config = dict(
    train_examples=97500,
    crop_scale_min=1,
    encoder_num_experts=4,
    decoder_width=384,
    decoder_mlp_ratio=3,
    residual_init='zero_last',
    learning_rate=0.001,
    batch_size=384,
)
Rows from block 3 of the text decoder, named by matrix and row number. Rows with one number belong to one neuron. Each number is 128 + 32 x the weight over the matrix's rms, rounded and kept within 0 to 255. All counts start at 0.
# fc1: MLP up (decoder.blocks.3.mlp.fc1.weight, 1152x384), inputs 330-383
# fc2: MLP down (decoder.blocks.3.mlp.fc2.weight, 384x1152, transposed), outputs 330-383
fc1.1068 [151 151 144  97 168 142 137 174 150  98 140 144 145 133 115 124 165 109 149 207 150 202 120 143 133 120  56 160 118 135 118 165 172 146 138 133 150 112 159 125 182 179 118 126 139 176  95 112 142 112 151 103 114 137]
fc1.1069 [183 153 132 147 135 129 133 106 154 176 124 130  98 121  84 120 143 121 147  86 133 133  92 131 118 133 105 123 131  38 115 135 158  79 117  75 163  56 130 134 192 127 114 157 117 190 137  98 125 145 150 147 176 157]
fc1.1070 [135  99 128  92 108 130 132 108 140 128 121 131 101 158  95 136 128 153 118 139 101 132 138 115 133 123 148 113 103  89 160 113 127 128 146 172 108  69 131 109  95 131 126 141  94 124 124 106 101 149  80 168 125 133]
fc1.1071 [157 126 177 140 100 102 102 146 188 104 127  96  94 140 100 133 132 133 165 198 124 164 133 169 110 132 129  94  93  94  55 150 138 160 117 102 158 102 154 195 158  91 131 109 133 137 139 126 142 116 142 131 132 114]
fc1.1072 [170 145 143 110 123 131 121 186 136 189 172 137 135 120 168 136 133 165 123 161 142 158 153  78 102 117 154 164 160 155 134 148 165 142 134 136 126 116 137  98 137 109 113 165  95 144 117 142 146 188 154 123 161 164]
fc1.1073 [116 143 132  88 128 110 139 135 185 157 131 149 117 130 160 128 136 105 214 108 162 152 123 150 141 155 137 127 160 117 126 130 101 146  89 106  93 111 144 156 149  85 131 116 165 176 140 155 114  96 132 172  90 112]
fc1.1074 [171 150 147 145 179 125 174  98 154 135 100 156 138 143 174 128 143 180  84  93 134 126 175 103 140 124 126 137 122 173 129 160 162 135 149 116 138 115 165 162 129 129 101 142 145 151 117  74 162 137 167 144 139 179]
fc1.1075 [114 138 212 111 119 166 137 122 195 149 159 123 151 174 194 125 100 143 157 151 110 142 192  90  93 185 171 123 113 146 155 103  74 176 113 122 137 121 193  87 180  90 139 167 174 164 132 153 147 139 157 166 128 132]
fc1.1076 [158 171 165 130 146 112 138 114 195 165 164 122 118  89 126 107 105 180  94 126 133 113 157 112 118 130 156 172  87 132  97 116 184  78 128  92 178 213 122 223 164 166 130 137 110 125 140  95 125 128  85 161  90 117]
fc1.1077 [143 108 151  93 103 121 132 119 136 150 137  98 122 139 117 119  96 157  99 127 120 158 124  89  65 153  79 141 108 122 120 126 119 100 148 136 120 109  84 147 158  84 167 192 124 142 113 143 114 140 151 100 143 103]
fc1.1078 [104 177 115 114 121 170 217 150  98  92 113 111 129 116  94 132 140 173  66 107 118  80 102 116  73 177 112 123 124  99  97 141 144  94  86  90 161 124 123 154 125 143 139 166 157 168 134 121 174  94 106 120 126 160]
fc1.1079 [133 137 165  99 130  58 101 140 115 142 163 124 118 102 119 159 136 177 103 167 118 172  91  83  32 123 133 145 145 165  75 170 229  24 104  18 156  80 134 138 113 148 103  79  71 150 123 131 152 107 104 159 114 128]
fc1.1080 [124 149 104 148 146 147 136 120 147 134 177 141 170 116 167 155 114 189 147 109 144 100 112 117 150  98 166  80 102 150  87 167 136 144 159  87 115 157  78 160 129 133 134 144 106 131 190 125 138 119 180 162 157 178]
fc1.1081 [143 160 155  89 114  99  96 165 124  83 160 123 137 151 147 138  87 126 146 148 118 130 102 164 121 108 150 106  86 100 124 102 105 141 151 153 187 123 125 186  83 109  86 110 203 128 104 134 125 141 188 145 128  94]
fc1.1082 [126 142 128  76 135 139 195 111 154  87 126 183 101 149 131  83 142  92  96 115 117 163 144 104 108  99  88 107 104  89 171 157 158  73 137  51  76 109 142 147 102  94 133 105 123 134  99 172 125 133 157 158 139 139]
fc1.1083 [120 156 175 172  84 184 153 161 116 133 112 119 148 147 129 110 145 138 159 116 161 123 127  96  91 110 133 166 133  74 110 116 115  76 146 113 179 113 227  67 160 123 140  61 188 138  82  88 165  89 129 106 122 164]
fc1.1084 [123 152 110 101  92 148 148 163 122 143 190 121  83 167 145 140 126  67 190 127 147  87 167 153 104  97 138 113 150 160 133  94 150 140 149 147 113  86 166 135 119  23 111 124  58  99 149  88  62 225  87 115 106 106]
fc1.1085 [141 145 189 103 148 101 124 127 158 128 127 132 143 149 128 141 119 110 169 111  92 145 172 149 116 152 136 130 114 146 132 145 104 134 156  89 128 127 108 130 104 166  90 128 156 140 175 156  99  92 182 139 128 136]
fc1.1086 [172 140 150 149  88  60 181 121 152  93 162 122 155 110 206 163 182 174 116 177  73 111 129  92 155 140 120 129 156 132 156 179 135  85 127 163 154 118 121 127 108 141 141 185 119  88 101 137 112 174  87  63 193 152]
fc1.1087 [130  99 134 115 121  94 128 117 149 150 121 119 143 142 163 163 122 121 119 145 125 140  72 143 115  89 132 122 158 108 103 144 201  72 178 112 186 111  90 106 105  90 135 117  81 143 158 149 106 110 107 189 103 128]
fc1.1088 [117 162 174 117 150  92 158 164 120 103 117 187  47 136 140 136  56 106 145  87  92 122 140 121 126 108 138 127 102  72 130 138 113 133 120 104 207 121 152 128  87 101 175 156  98 134 141 150 163 188 112 146 137 134]
fc1.1089 [128 160 138 142 171 144 169 151 143 114 177 184 105 176 137 117 174 153 157 132  75 146 137  61 142 103 104 173 177 127  78 102 132 148 157 100  96 134 121 127 118 142 132 209  95 125 154 142 158 174 156 161 160 147]
fc1.1090 [112 130 153 166  86 163 145 132 191 126 129  73 135  71 132  92 146 112 127 119 162 130 163 126 121 176  98 126  99 111 120  94  49 121 156  90 111 132 111 157 129 179 129 201 165 100 153 174 121  87 118 140 162 103]
fc1.1091 [116  63 189 178 121 159 156  95 135 151 134 113 179 162 184 113 110  52 169 168 122 110 127 144  36 111 115 156 111  35  80 143 124  80 158 153 214  81 154 120 128 112 136 182 235 184 128 165  37  59 126  76 135 166]
fc1.1092 [145 126 120 114 128  86 158 164 135 172 154 178 126 117 150 125 118  99 143 111 135 150 147  89 111 137 109  94 144 104 110 131 140 117 141 115 153  88 155 168  88 147 148 112  95 131  93 134 139 166 120 109 140 137]
fc1.1093 [114 165 133  94 151  60 136  93 189 160  87 157 104 136 121 105 148 162 100 147  88 152 111 119 126 129 112 139 115 103 114 193 118 114 124 138 147 100 139 149 149 110 105 133 127 118 133 150 146 179 153  93 101 107]
fc1.1094 [150 116 178 111 172 145 158 148 128 148 136  85 134 104 158 141  97 119 169 145 107 123 172 139 115 128 136  93 130  81  84  71 128 103 130 150 193 128  90  55 129 105 148 162 147 175 135 137 148 146 181 105  94 160]
fc1.1095 [126 135 166  49 165  75 139 146 105 153 124 140 105 153 149 175 130 126 101 147 157 237 109 136 158 111 134 153 122 117 140 180 159 114 138  53 183  82 158 135 157 135 144 120 157 158 120 112  90 110 112 130 126 112]
fc1.1096 [129 120 141 119 186 108 149 159  93 114 160 162  79 135  93 131 113 113 116  91  88 188 119 160 133 135 125 170 127 140 167 106 157 134 137 133 120 136 178  85 165 142 105 124 140 184 118 104  88 140 163 142  69 164]
fc1.1097 [127 175 181 158 149 127 171 115 151  87 167 107 121  72 128 103 114 127 118 155 163 150 170 170 144 166  80 104  84 151 136 152 121 139 165 139 167 156 120 159 120 127 136 101  82 142 137 100 184 194 130  85 118  71]
fc1.1098 [152 158  98 172  84  93 126 112 143 176 136 206 151 150 109  68 185  86 178 166  61 187 136 134 150 121 127  85 207 116 174 203 115 117 195  76 132 113 128 191  96 116 105 186 103 158 171 180  79 135 143 141 121 150]
fc1.1099 [132 181 164 129  93 130 100 125 125 136 160 135 106  78 140 122  98 157 165  94 177 111 170 199 152 102  67 148 152 144 132 155 106 180 139  71 165  61 117 199  98  69 110 202 123 113 152 178 162 158 123  48 159 123]
fc1.1100 [184  89 153 173 165 125  75 165 117 138 201 139 149 151 131 112 151 180 182  75 119 153 103 135 129 214 119  62  85  81 141 151  96 141 140  69 115 101 109 108  80 138 117 107 173 143 138 109 105 136 186  72 135 137]
fc1.1101 [157 183 169  45 128 131  94 141 113 108 127 124 172 106 146 143 118 112 138 163 148 118 118 162 142 117  99 146 151 173  82 147 176 119 143 101 218 145 125 210 136 137  93 146 122 155  93 155  74 165 163  88 128 153]
fc1.1102 [138 145 130 116 108 125 146 170 132 118 124 115 101  75 166 102 178 139 155 107 121  99 140 147 163 179 107 100 138 160  88  91 124 142 146 108 132 110 193  84 101  92 101 118 164 127 173 103 134 112  79 148 159 118]
fc1.1103 [118 155 111  75 108 157  89 128 151  94 152  96 132 183 156 146 191 123 134 115 163 132 135 130 111 151 127 154 166 106 159 121 138 153  69  89 110 160 133 128 168 176 130 129 103 116 158 153 100 107 199 150 120  68]
fc1.1104 [180 129 142 143 173 140 193 155 134 107 173 132 111 127 121 159 132 159 118  42 124 178 103 121 148 132 193 190  96 107 124 140 144 148 188  97 127 103 153 138  38  61  84 125 121 157 139 137 129 209  66 101 122 167]
fc1.1105 [141 124 136 143 123 117 111 130 186 144 167  98  83 128 127  79 128 146 123 173 133 126 159  68 110 107 158 174 136 137 143 100 148  90 138 137 178 124 104 119 148 115  63 100 127 125 138  88  91 205 158  28 112 161]
fc1.1106 [133 150 153 166 104 106 165 168  79 161 115  77 101 132 153 110 161 126 193 108 154 121 157 159 106 144 139 158 152 126 109 177  77 144 182  89 137  88 161  80 182 101  67 107 140 185 142 132  85 118  85 176 110 154]
fc1.1107 [119  92 139  82 142 157 108  83 115 105 178 144  82 135 117 152 155 119 113 166 141 145 121  94 152 111 112 126 115 158  70 154 181 152 110  97 109 100 104 106 197 159 143 109 112 122 161  97 102 147 120  79 147 123]
fc1.1108 [ 91 126 110 130  90 126 134 177  84 159 199 109 157 151 135 127  71 143 126 148 103 121 145 103 119 136  83  87  95 104  83 160  90 118 168 175 118 178 185 132 112 120 114  82  95 121 141 147  88 193 136 136 119 181]
fc1.1109 [176  94 175 181  88 136 139 180 177 138 147 160 146  95 141 108 164 118 145 184 128 196 124  99 103 176 117  83 151 166 142 116 154 119 178 165 117 128 108 136 157 135  95 101 135 126 119 120 105 136 121 135 112 112]
fc1.1110 [125 143 171 153 139  94 120 147 191 146 142 131 137 157 116  92 107 165 107  95 122 114 134 124 154  66 124 141 106 152 118  67 140  97  78 145 199 162 106  86 177 157 136  87 123 125 124 132 123 141 155 103 117 157]
fc1.1111 [ 98 154 113 171  77 171 137 157 117 106 163 154 178 158 123 108 124 162 164 101 158 125 112 126  91 101  86 133 161 125 138 116 153 131 136 104 116 136 165 108 182 148 110 140 151  92 115  91 155 108  85  80 146 162]
fc1.1112 [154 203 156 157 132 113 144  98 147 108 111 139 144 105  92 137 149 173 121  85  99 175 134 129 134 169  92 115 125  64 137  81  83  91 128 143 188 149 105 109 165 124 119 143 116 145 109 132 173 163  94 131 125 114]
fc1.1113 [166 134 131 132 169 132 108 152 140  99 132 171 107 145 126 145 116 143 121  73 117 192 149 138 116  81 123 173 116  47 129 110 125  98 127 127 136 159  88  95 130 136 130 155 159 163 128 112 179 177 117 107 149 164]
fc1.1114 [139 133 106 123 106 141 198 180 163 141 168 129 150 131 114 130 124 112 152  83 137 163 152 139 140 135 152  64  99 116 172 143 101 121 103 123  95 140  91 106 153 118 154 167 165 187 151 143 120 128  79 106 147 105]
fc1.1115 [107 121 149 182  67 155 150  67 128  59 211 134 116 180 159 161 145  99 109  98 131 192  95 133 124 109 108  56 113 162 107 213 160  94 161  82 110 129  60  73 181 132  93 176 190 117 121 127 145 140  43 110 143 216]
fc1.1116 [156 172  79 129 146  75 110 126  93 131 127 152  96 159 120  60 145 147  94 182  84 114 159 122 157 127  73 158  23 111 145 126  99 116 169 166 177  30 126 134  99 168 109 155  99 149 184 175 138 142 137  56 142 143]
fc1.1117 [155 163  99 154  90 136 122 101 149 155 170 122  89 144 182  63 108 115 141 139 171 170  89 143 159 154  69  93  88 114  57  39 213 110 123 146 127 120 180 120 119 132  76 121 118 107 118  98  99 111 112 103 177 158]
fc1.1118 [187 156 154 153  81 161 145 121 186 128 110 137 116 115 133  79 125 114 130 128 118 115 149 126 146 112 101 112 148 105 180 164 110 124 160 147  76 107 123 135 147  97  59 188 110 132 130 146 155 128 150 112 165 147]
fc1.1119 [154 184 153 142 140 160 138  61 109 140  86 144 173 118 141 111 100 176 160 129 116 150  95 121 136 148 109 139  91 122  94  83 161 104 148 144  90 177 147 128 160 119 109 113 157  89 190 102 153  91 104 149 118 207]
fc1.1120 [169 143 109 118 153 165 160 112 131 114 140 105 149 157 148 164 115  98 109 136 136 177 127  97  66 144  62 151 170  65 132 101 128 105 134  52 125  89 141 148 134  84  91 121 151 144  42 103 148 123 159 104 175  99]
fc1.1121 [107  86 136 144 117 129  91 128 133 100 150 140 123 144 122 101 116 108  85 146  58 152 173 113 142  60 152 150 117 146 133 130 125 160 137 150 157 164 122 115  95 155 166 154 126 140 122 107 187 168  79 109 145 165]
fc1.1122 [159 217 103 112 123 130 125 139 146 148 178 145 149 159 164 146 150 161 150 143 114 107  83 141  33 171 133 150 153  43 143 110 189 138 126 129 199 131 142 137 116  93 202  83 169 138 132 130 131 131 146 112 108 144]
fc1.1123 [143 168 133  81 104 153 116 130 163 130 113 126 165 164 221 101 133 123 138 183 136 140 114 121 164 100  90  90 108 141 153 137 125 115 147 176  32 168 215 143 187  89 134  98 185 161  76 100 107  99 158  90 187  74]
fc1.1124 [ 90 198 135  85  85 165 172 131 140 133 126 126 129 160 159 144  81  97 161 154 144 101 165 152  74 153 161 158  95  90 146  77  67 101 116 134 208 100 191  41 169 118 147 154 166 136 104 142 149  34 137 154  85 135]
fc1.1125 [193 160 137 184 122 113 129 148 136  55 153 145 156 148  98 124 105 101 149 152 117 123 168 106 135 108 117  82 110 153 143 101 131 108 160 158 128 115 105 117 151 141 101 106 123 126 143 156 126 120 123  84 125 171]
fc1.1126 [146 139 108 118 154 109 132 133 147 172 152 144 133 116 145  86 108 150 170 138  82 173 152  77 115 112 134  81 122 158 157 173 156  81  84 194 146 100  88 122 137 137 144 105 117 163 142 133 105 135 133 153 151 161]
fc1.1127 [175 109 223 111  79  92 133 228 138 149 143  86 135 110 125  96  99 105 108 180 108 185 152 142 136 134 129 151 120 148  93  84 148 136 161 120 170  58 106  99 177  94 106 120 125 116 157 114 160 148  93  56 102 109]
fc1.1128 [ 99 173 102  50  94 160 181 131 142  94 165  83 170 118 138 135 137 100 152 188 161 132 164 108  87 191 162 106 130 142 139  91 108 188 186 122 120 159 143 133 119 165 140 152 192 129  89  61 127 151 135 133 164  96]
fc2.1068 [159 119 167  87 134 157 116  96  69 121 156 135 114  92 144 138 101  70 123 111 118 160 138  70 105 114 146 143  88 154 174 157 149 133 129 160 103 121 154  91 105  71 114 108 133 118 130  88 120 144 119  65 159 184]
fc2.1069 [108 157 124 115 138 127 195 137  76 134 131 158 137 163 150 142 162  98 117 135 147 115 121 145  93 176 180 109 154  82  85 126 150 122 113  35 101 143 118 147  82  88 139  78 141 165 184 127 154 115 123  80 173 104]
fc2.1070 [113  97 142 124 145 133 148 147  98 105 126 123 143 149 126 125 129 102 161  89 137 110 102 143 108 206 157 169  94 142 156 123  90 167 166 122 135 145 104  72  76  62 144 132 112 127 138 158 189 110  85 119 112  97]
fc2.1071 [137 123 126 120 126 169 124 175 105 102 140 107 157  99 165 132 132  93 124 144 157 122  93 146 106 144 111  83 115 131 166 149 176 185 109 135 126 173  95  37 117 136  84 124 135 121 130 129 127 117 142 126 122 156]
fc2.1072 [144 108  68 113 118 146 145 144 122 101 144 141 142  90 130 139 132 138 144 155 113 144  86 126 140 131 128 160  95 121 112 157 115 143 142 122 127 149 160 177 150  87 139 123 100 183 125 129 137 150 122  93 100 106]
fc2.1073 [144 119 121 189 141 173 143 138 128 160 136  69  86 144  88  89 122 145 109 142 125 111 137 131 125  58  75  80 148 157 138 112 114 138  63 149 122 108  96 138 148  99 124  97 118 176 169 157 149 131 119 117 146 114]
fc2.1074 [116 133  89 160 108 131 125 114 113 135 132 138 119 138 154 119 111 102 116 115 123  99  92  87 120 139 141 136  86 116 144 146 173  84 110 168 180 121  92  83 108 152 151 142 139 107 151 166 110 111 147 132 125 121]
fc2.1075 [ 66 195 206  55 168 123  91  90 153 133 106 124 181 132 140 106 101 156 134 136  82  90 173 103 170  68 136 223 157 138 164  64 127 162 140  65 136  67 143 168 113 144 136 102 215 156 149  69 135 129  98 146  86 117]
fc2.1076 [105 144 112  97 165 186 224 118 120 196 119 109 113  88 134 187 101 134 147 119 119 143  86 125 131 145 147  50 159 187  87 186  91  94  71 225 115  91 194  77 100  93  89 122 114 106  66 190  73  85 154 121 135 143]
fc2.1077 [109 133 102 106  89 130 130 111 167  73 160 142 186 111 102 107 139 132 134 107 140  60 166 138  97  41 127 128 134 119 120 113 146 126 130 144 139 191 134 134 173 103  96  76 179 135 149 149 162  97 157 123  90 159]
fc2.1078 [104 134 171 133 103 116 123 119 104 133 113 143 138 125 154 148 121 131 153 154 119 135 148 105 115 111 121  71 143 110 158 112  94 133 129 132 129 127 140  86 130 118 137  79  78 153 133 133  84 100 119  97 166 128]
fc2.1079 [125 113 113 161 171 221 130 118  77 165  93 139 122 154  66 168 121  91 206  63 125 182 161 140  74 144 132 154 133  46 130 107  42 113 112 124 119 120 197  86 177 202 145 132 120 107 135 166 194 122 114 167 121 124]
fc2.1080 [144 135 159  94 145 182 144  84 112 116 166 126 112 116 133 167 125 131 103 155 117 113  93 130 101  97  96 143  93 109  91 136 108 110 120 152 100 126 162  76 150 172 145 145 102 127 133 132 137 123 164 178 111 126]
fc2.1081 [ 90 171  99 173 187 130 153 110 132 126 103  41  93 124 118  75 142 117 128  92 118 127 147 146 141 113 118 146 140 143 170 229 125 129 131  79 137  97 102 139 101 122 147 163  64 101 149 136  89  71 137 129 143 215]
fc2.1082 [149 107 121 157 112 150  79  94 158  88  83 112  90 117  92  88 123 176  98 149 131 114 151 158 109 101  97 120 121 154 133  86 122 149 103 169 101 132 168  94 110 201 141 164 114 133 125 113  97 115 110 173 139 114]
fc2.1083 [134  99  76 179 149 113 134 179 172 125 108 112 162 127 173 124 150 167 106 134  84 135  99 199 143 166 164 160 116  99  77 138 157 137 114 101 109  82 120 170 126 174 168 199 107 170 141 143 135 140 143 151 168 158]
fc2.1084 [131 118 128 118 134  84 110 104 140 123 120 116 176  62 149 140  95 134 193 146 132 127  86 141 132  53 120  56 143 189  86  97 159 159 100 174 123 132 122  75 214 173 125 152 189 190 116 146  86 140 184 152 117 138]
fc2.1085 [120  53  89  94 141 154 136 160  51  95 125 142 117 121  30 148  87 112 136 107 152 142 160  99 125 133  86 143  91 130 112 121 107 133 107 101 133 109 106 153 112 102 106 128 105 116  71 143  59 151 102 123 180 134]
fc2.1086 [150 116 115 164 144 162 123  85  96 100 144 168 131 131 177 101 169 151 105 109  89 105 173 118  98 157 133 178 132 152 195 156 189 158 152 120 110 187 108 142 143 103 128 113  98 160 135 164 147  92 121 107 117 158]
fc2.1087 [124 112  61 123 170 130 121 133 112 182  81 102 118 139  98 120 127 179 237  86 131 157 151 121  86 181 137 181 163 107 123 147  70 106 151 106 100 122 192 132 134  75  83 147 137 138 113 162 132 133 119 145 144 142]
fc2.1088 [144 123  75 127  56 129 118  88 129 153 146 139 188 172 139 133 146  87 120 158 108  89 163 173 117  80  85 136 177 118 136 158 161  91 135 146 124 215 106 118 152 120 135 101 128 109 132 120 156 104 111  99 101 132]
fc2.1089 [ 95 164 150 112  98 137 167 121 103 137 128 103  98 136 146 113 114 116 156 123 143 103 140 138 122 140 111  99 106  62 129 159 152 103 151 171 141 131 115 137 112 124 148 116 103 130 124 137  86 134 137 164 126 139]
fc2.1090 [ 82 124 111 132 163 139 131 166 108 139  92 141 151 122  96 146 132 136  95 137 100 153 140 145 127  94 118 145 174 124 145 133 121 173 124 141 119 134 180 133 147  99 119 136 107 118 113 117  93 134  74 118 126 154]
fc2.1091 [141 124  95 123 192  85  82 134 166  97  87 105 114 117  42  92 130 255  58  99  81 139 181 188 207 143 121 129 168  93  89 115 154 111 141 126 156  56 117 211 125 152 138 182 117 108 120 107 167 220 111 180 213  90]
fc2.1092 [108 124  89 145 122 171 104 132 113 104 117  90 171 148 122 125 171 102 152 127 148  59 149 143  80 104 111 134 139 130 135  60 129 112 108 185  94 148  45 148 119 149  88  92  94 133  90 116 113 137 150 132  78 125]
fc2.1093 [124  87 119  71 138 206 130 176  87  97 130 118 144 146 147 157  56 151  63  91 151 157 107 125 116 215 157 150  23  81  60 104 109 113 170  95 154 115 136 105 151  96 141 178 129 147 146 147 129 102 147 100  81 146]
fc2.1094 [179 156 130 171  55 124 114 105 147 136 144 142 142 103  88  79 157 110 119 121 141 156 154 149 114 113 123 191 176 183  99 157 133  68 136 135  83 115 105 157  77 112 115 119  21  75 190 152  90 116 117 131 113 175]
fc2.1095 [ 94 141  69 170 112 121 118  90 107 108 160 161 181 132  89 113 122 149  99 158 118  65 161 162 127  98 141 142 197 114 135  84 171 154 144 151  99 175 210 129 161 149  82  74 110  58 130  99 110 126  94 119  95 151]
fc2.1096 [121 120 136  88 146 141 103 144 143  93 116 102 131 144 118 114 134 136 144 123 151 157 141 146  69 150 111 187  72  91  90 109 131 187 153  87 129 159 118 159 130 105 175 146 134 138 123 106 175  91 127 140 151 104]
fc2.1097 [121 120  89  88 123 117  85 108 101 173 145 166 148  65 114 154 132 104 167  86 104 149 134 157  85 130 183  82 154 166  92 154 111 125 102 127 132 164 182  96 187 131 103  89 118 173 152 163  93  68 148 145  68 115]
fc2.1098 [148 117 102  79 168 122 142 116  80 139 149 103 131 169 152  95 137 153 177 198  80 132 154 119 159 154  88 119 115 182 138 108 182 110  92 154 150 156 133 168 125 146  35 129 126 168 140 165   0 104 119 148 114 127]
fc2.1099 [126 159 199 107 137 161 110  99 130  77  99 177 164 198  83 130 138 136 107 160 176 162  66 127 187 148 102  71 109 146  89 136 179 132  84  73 169 126 132  88  76 172 107 129  93  81 132 141 132 161 182  94 119 143]
fc2.1100 [151 167  57 165 137 116 118  40 131  87 133 158  95 143 116 106 140 129 105 133 135 155 122 128 157 133 129 137  92 145  81 115 100 102  90 174 138 137 124 111  87 114 122 155 103  68 135 128 193  63 109  75  90 174]
fc2.1101 [ 81 122 140 162  90 159 142 194 118 130  96 104  92  92  80  93 126 115 115 121 154 111 154 107 163  74  89 107  55 150 148 153 134 112  80  16 176  81 108  91 131 210  72 129  26 116 191 161 153 185 184  81  98 209]
fc2.1102 [112 143 169 142  51 184  87 145 144 165 164 146 153  89 162 114  76 146 222  45  78 129 115 160 120  67 134  72 174 129 123  95 100 116 123 124 164 115 172 151 132  35  85 100 198 215 135 151 137 145 146 164   0 113]
fc2.1103 [190  72 110  97 154 164 125  93 122  76 122 122 107  77 105 137 136  96 108 110 201 109 146 119 100  89 134 121 151 152  82 119  75  89 125 194 137  96 104  91 143  60 141 108 125 113  79 179 172 127 122  65  99 189]
fc2.1104 [128  74  87 119 130 143 171 144 100  89 120 144 121 107 180  92 141  96  91 119 131  24 146 156 126 142  48  92 155  90 197  98 107  48 135 114 115 110 112 131 115 155 123 109 106  89 118 130 148  84 163 132  84 132]
fc2.1105 [188 166 124  83 132 166 114  96 110 122 132 119 128 135 207 159 117  63 143 161 153  56 181 160  99  99  52 138 140 121 160  99  99 157  87 163 104 222  97 190 153 156 142 107 162 171  67 145  97  81 123 139 109 103]
fc2.1106 [119 116 121 113 148 116 116 118 140 127  99  94  79 104 162  95 133 119 150  95  74 109  60 125  85 115  86  81 138 149 156 159 124  77  92 107 142 116 146 159 185 117  98 123 146 135 119 138 159 167 117 155 145  98]
fc2.1107 [172 179 132 170 110  74  74 132 131 156 166 133 117 133  93  68 141 132 154 154  96 167 133 144 115 112 125 128 106 104 135 162  60 114 153  90  98 122 196 112 171 104 146 138 128 147 132 172 134 171 144  86 152 171]
fc2.1108 [145 139  80 194 146 134 106  65 178  77 143 129 181 122  70 114 207 166  92  91 169  95 102  97 138 153  91 147 142 142 142  87 192 131  83 105 111 190  91 117 104 188 108 147  94 132 207 130 149  88 141 112 176 188]
fc2.1109 [129 133 140 123 131 117  85  83 103 139 132 144 158 123 173 136 116 124 116 141 109 140 126 121  94 174 171 170 120 124 176  80  73 171 102 112 140 125 163 153 123 134 167  95 127 130 155 152 167 164 118 141 153 122]
fc2.1110 [138  94 146 121 132 103 131 123 113 132 113 148  88 139 161 146 111 136 169 137 117 135 125 154 100 129  72  78 133 150 123 190  75 144 123 195 115 116 152 184 124  74 123 100 153 127  94 166 125 156 104  98 141 125]
fc2.1111 [105 110 118 124 133 112 138 131 121 143 122  78 172 144 163 204  86 104  71 107  95 188 112 118 134 148 177 127  82 144 145  36 125 153 155  61 167 138  89 162 145 139 155 166 116 188 139 110 141 108 133 145 136 120]
fc2.1112 [128 125 153  43 121 132 161 183 165 121 164 118 140 135 167 151 119  74 137 187 161 156  96 127 112 149 171 127  82 174 100 130 112 156 150 153 186 142 195 105  76  91  99 171 105 152 103 100  51 156 141 131 114  56]
fc2.1113 [135 145 103 111 122 129 139 117 109 182  97 130  97 133 113 123 128 162 127 164 100 136 132 113 113 136 141 122 162 102 125 160 138 118 128 130 130 131 100 142 104 162 139 148 100 135  59 147  81  99 136 143 124 124]
fc2.1114 [ 77 134 149 130 153  93 124 139 109 125 142 151 120  78 122 119  77 119 157 133  88 133  71 102 128  90  83 107 130 150 112 182 129 101 118 124 143 119 130 129 115 109 148 140 110 121 111 164 151 131 151 132 105 115]
fc2.1115 [104 150  95 152 160  90 114 112 102 161 141 135 181 120 126 173 138 130 132 123 143 186 158 107 111 133 121 164  44 116 171 139 167 186 142 109 138 193 141 118 136 134 157 159  39 149 111 154 106  82 105  89 144 102]
fc2.1116 [125  94 153 140 120 169 137 133 144 141 155  88 131 129 147 122 155 183 109  79 137 138 129 116 155 198 224 131  40 101 146 135 111 110 165  61 120 133 194 107  80 198  93 154  93 126 143 119 173 142 156 140  89 170]
fc2.1117 [125 115 119 146  76 148  78 166 109 155 124 120 143  94 137 174 148 159 199 134 126 161 133 150 103 164 163  59 136 222 136 126  77 149 132 118 119 123 118  89 131  62  98 109 145 137 192 127 168 155  86 154  96 102]
fc2.1118 [132  95 152 125 135 155  83 122 138 162 109 124 149 119 173 163 121 114 128 166  97 125 188 132  99 108 146 128 137 119 110 113  91 125 149 113 162 111 170 175 126 106  89 134 112 135  65 148  77 102  76 151 113  74]
fc2.1119 [107 134 116 120 118 178 141 119 136 135 193 132 132  90 131 196 149 100 142 152 203 113 101 153 165 117  68 112  57 138 129  98 150 110 116 122  71  69 139 118 121 134 111 169 150 103  94  38 181 146 158 123 133 153]
fc2.1120 [ 65  92  54 170 137 134 182 149 120 171 119 136  84 139 105 142 177 151 197 136 162 105 105 145 115 153 104 100  94  97 161 143  90  89 122 124  87 114  93 161 119 118  38  95 138 132 178 140 115 110 155 155 141 202]
fc2.1121 [111 199 120 153 118 113 187  70 133 126 161 166 139 132 140 127 195  99 146  82 177 121 103 147  70 127  83 166  59 126 156 203 179  93  88 130 131 107 168 123 151  91 106  94 134  84 153 155 147 100 171  97 139 200]
fc2.1122 [125 152  67 204 157  12 154 182  86 119 161  61  76 149 120  38 191 189 151 145 157 157  72 169  63  82 121 130 155 103 103 172  65  70 150 187 133 114 122 188  53 123 132 166 148 145 148 161 122  74  96 164 152 202]
fc2.1123 [145  97  55 192 135 172  59 140 141  90  86 109  95 135 103 123 133 137 167  94 165 159  99 152 145 156 121 188 172  80  97 112 147  91 128 141 147  98 113 161 186 108 166 145 148 132 104 124 124 114  95 160 136  95]
fc2.1124 [137 141 142 133 173 110 101  84 120 163  62 115  13 128 122  35 159 121 111 156 118 231 110 137 153 160 105 121 214 129  80 151 111 118 106 164  90 117 117 148  99 128 119 121 108 139 146 189 124  76 134 109 129 255]
fc2.1125 [ 73 146 139 102 102 109 131  98  93 203 155 119 121  95 134 100 150 148 143 145 125 141  77 124 162  85 136 145 148 137 101 158 108 120 122  82  92 148 138 163 118 135 128 151 153 134 155 153 144 144 153 156  75 127]
fc2.1126 [126  89 159  66 162 136 122 110 114  93 136 115 131 131 143 121  78  81 103  91 155 140  64 163 141 179 113 156  79 141  55 117 143 162 147  91 139 123 147 154 139 161 157 164 142 128 127 106 115 107 162 126  87 116]
fc2.1127 [121 133  66  63 178 118 121 140 106 190  64 188 161 154 190 175  77  62 127 109 146 124 136 140 111 101 113  20 172 118 154 102  70 110  95 138  58 142  90 183 106 168 117  98 153 158  64 156 163  85 163 213 159  69]
fc2.1128 [150 183  90 119  98 188 155 195 164 149 145 148 135 175 147 104 175 101 168  79 152 127 114 194  98 149 172 115  87 103 117 107 144  93 155  97 146  87 163 126 167 127 158 145 193 141 139  92 173 130 128 101 128 164]